Weights of a small multi-label image tagger.
Model: 4.73M parameters, 32-pixel images, arch inception, norm groupnorm, activation relu, depths [3, 3, 3, 3], widths [128, 224, 384, 672].
Rows from block 3 of a small multi-label image tagger, named by matrix and row number. Rows with one number belong to one channel. Each number is 500 + 25 x the weight over its row's rms, rounded and kept within 0 to 999. All counts start at 0. Numbers have three digits each.
After each channel's rows are labels from the 100 images, of 14976, where the channel reaches its highest value: "lies over" is the class under the peak. Only what is clearly more common there than usual is listed. The data: made-up road signs on poles. In brackets: how many of the 100, against the usual share in percent.
# r30: branch 2 reduce pointwise conv (model.blocks.3.r3.0.weight, 56x128x1x1, standardized in use), inputs 0-127
# b30: branch 2 3x3 conv (model.blocks.3.b3.0.weight, 84x56x3x3, standardized in use, transposed, each kernel summed), outputs 0-83

r30.13:455500475523500512545505460458500589500500500547500550500500477500530500452500553500500500500500465500540500546500523500500500432537500484500478507480500500500500562500500459511500500500500554493483500500500525445519500536535486500500500500500469535500509500493500500558477519467493529524500477500500500500522472524541500465476513464500500500500481516482481440483500500500455509500489
b30.13:549525547534501520529472537478500485509531487496439464450522493491510528472487497511494535485503494469493492504506521525450542500537505512528526475497529451484524514506517541511509514498487519497500537495519472507501499473528524505526492491426495503473
lies over: symbol (39 vs 2.2)

r30.49:464523504520526393470488500498500500503465500500500500500500500489500479500500465507577441500500500451500484500493500436477500528500535514513500500500486492542576500500500500500500500500500500534500500490500465540497500500511500565480506500500543500500517553497500507500463500500535500500500500541514474474500500456500500500500468500500510500500500465500532542463500468555482507453500
b30.49:507491512514484511508531501523463493485535541469504500526487479539556470471517514519487487483518502519511491465527486491529489488520474530476497504494507490538466506560483425534516519447509500487531476507455493503500488533477530487438506494506478498479
lies over: symbol (26 vs 2.2)

r30.39:474550500461506491500572540500550500500486507471500446520500476489500500500439500514500500496500500545500500500500500500500500468463527483458474537500486556440526492463500500500519500492500500507500516500500500500500573565500506461500477500500500526500500494517497500500500509524500474500467500446551501547498521589514500500500500500501494485469500500500481500527476464503500459483500
b30.39:501412492526490497504476477479498537514466511492473517470505503544509526532512478507451479500473470509499475455506497492499470481492489480444524514509511536549474568488503514467491514496493486495488491500458498452491501478505518522536479473511522493501
lies over: face (83 vs 23.9)

r30.15:500500500500500530500526500579487465474500500500474500459485500515480445500500536500467529500500500431500525500500500500500500578452544500500500500500500500500522502500487500500545528483463478537500509458500503500500564573500522489500500500500585500500500488500526423500500500531458504497500500500500492521460500500503505468500485500484500500500534503526500517537543489500503514499500
b30.15:488479468494486449481471493493563530477468508438509482508487470546505506562472502513451467510506491491531528480487535539509483499478528508493528460533495565485503528493502516451532482514509494486471506500507539509492497505489497508505502520499518486479
lies over: rim (40 vs 8.1)

r30.1:500500520502500539500500500531483540500480500500500523530444500488500496485531500550531511508500521500530531500462500464533557500500518500500474463500457500500518527500495500500500516496566500529500500561463500500500483487445500511474500500471470500592565500500465500500500521500500500500500519500500500564560460491500500500500452469500487500500507459500494488500500462500500479500449
b30.1:459508504495539497483540494523502458503500567515466501486504517497445518503496553482517498498503486459517492499433510538447506515470511482518460564478486515488521463493537513501490530472482496512504518539491517477496515501499541503517520505497526493505
lies over: face (55 vs 23.9); symbol (43 vs 2.2)

r30.52:500500496475502500500500431516519500500496500493420500539492500521502500544504480500478512557500500433500559500536466500503503500466500500569512500539500500500500517456500460500500547507500500588449500468500517507544500455500497491441500448508500500500482531491500500479500500499500500500520496525476500500504500469488500500500500461500500500500500500552541500500504500500474491539523
b30.52:489555495498519469442497526477497549505513506489506527473539523451486490512513450517494474501493478543514486544474516541502506491452504503510515508525512496508535485451483513501500544502540487495512510507503505480482536475471462495469540512542500529477
lies over: rim (51 vs 8.1)

r30.40:456500530474500489486500537531500525537431500451500500500500500500491433500500500500500500500500500507484499527500511500500498498500519444478500514500500500500478440483500548445500493462500500500500500493500500497500554515500429515500534500514493485487489500516500552500500518500500500510412500470555500500500463500500500507522500500501500541500513500546500500507500500500500610494500
b30.40:479497458548485533441507489527502540430485519525544530472479496474473490501480472507522484498490491504510493452493509489526507473508536529465476500510511505504532471509500500471484478522502466506489494507501486511492470582491494464502482496550490481520
lies over: face (98 vs 23.9)

r30.7:500500476475500500500543486500488500462549500483477500557500447515516483566500500396500543500539457500497523500500500480474500482500493492500530500530500500527530497429510500500500503500464500500541500500500496568492486478500500500490539500509500506473500466465500500500500500500500500505500477520500500527467500536469537513531500500495453523500500491500500500447440500444471511500493
b30.7:529514484529467473482476469500486554493493509497496507510517518511466457584514499529525540455469515492490528500493499479480466514523495503474511500510457500504514497523498533508519526504530451497503518474532482466541509477464503485460513454516535514513
lies over: rim (45 vs 8.1)

r30.6:500475540500500500500500494461500499525482519500500473437500500540500500510500500539447477502460464500500476475487500500539500500500500500500500500470500500520500538596457500500500494500500500500500518500500500500500500463500536500500500500484516441527480500500500500542500509530500504500500500608500470500500500416529500492485500500500507446537477490501500557506491500505500521553524
b30.6:481484517496491516509476492525473455466480484516472562554501500480522496500485511501480521521482558519518475554537506475494536504492517482481547506493499494517530465507497478476508464529512514490520536468447481542486535531530486503496493529487469469496
lies over: face (50 vs 23.9); symbol (34 vs 2.2)

r30.25:500488542504528500487500529500500500500500502500473551500455500500500485471531517500540456476500504459556500500500500500476526500500540500500556500500575481518569513493482500544500472503486476500500500493443500500500500514464500476441455500471451500500500518500491500500469553500536500558526500488500501475500500500476500500470484500500521500500481471557483450500547530500500500500460
b30.25:483510502465486514480513537495466510491519475458489522493504469448495508479493491494490517524502481565520517451499469569501486474514533526524482546496430482491517485513516472506478514471503513454485510503482504496489527459481487459499520526481528523493
lies over: face (70 vs 23.9); symbol (30 vs 2.2)

r30.29:476460477500459520500497516551538500500526500500500500500500500500500494500522500416500509500500500500500547500493547503500525500482500578463496500500500500500489500500500500500564508466500506475500500475500519500504546500565505500500537500505472463500494500500526505556500500522471579464475511454500488500497414500500513480473500471500524500477500500510500500500567500500483503460500
b30.29:497527489511567518527494515483545521511505506470517415505496478515503506512507488488519485555489500501484500484496512459501500520495546498495491491564511555508513497511519503487497489551485489465536530494532537474547484515514501493517535460512514486493
lies over: rim (27 vs 8.1)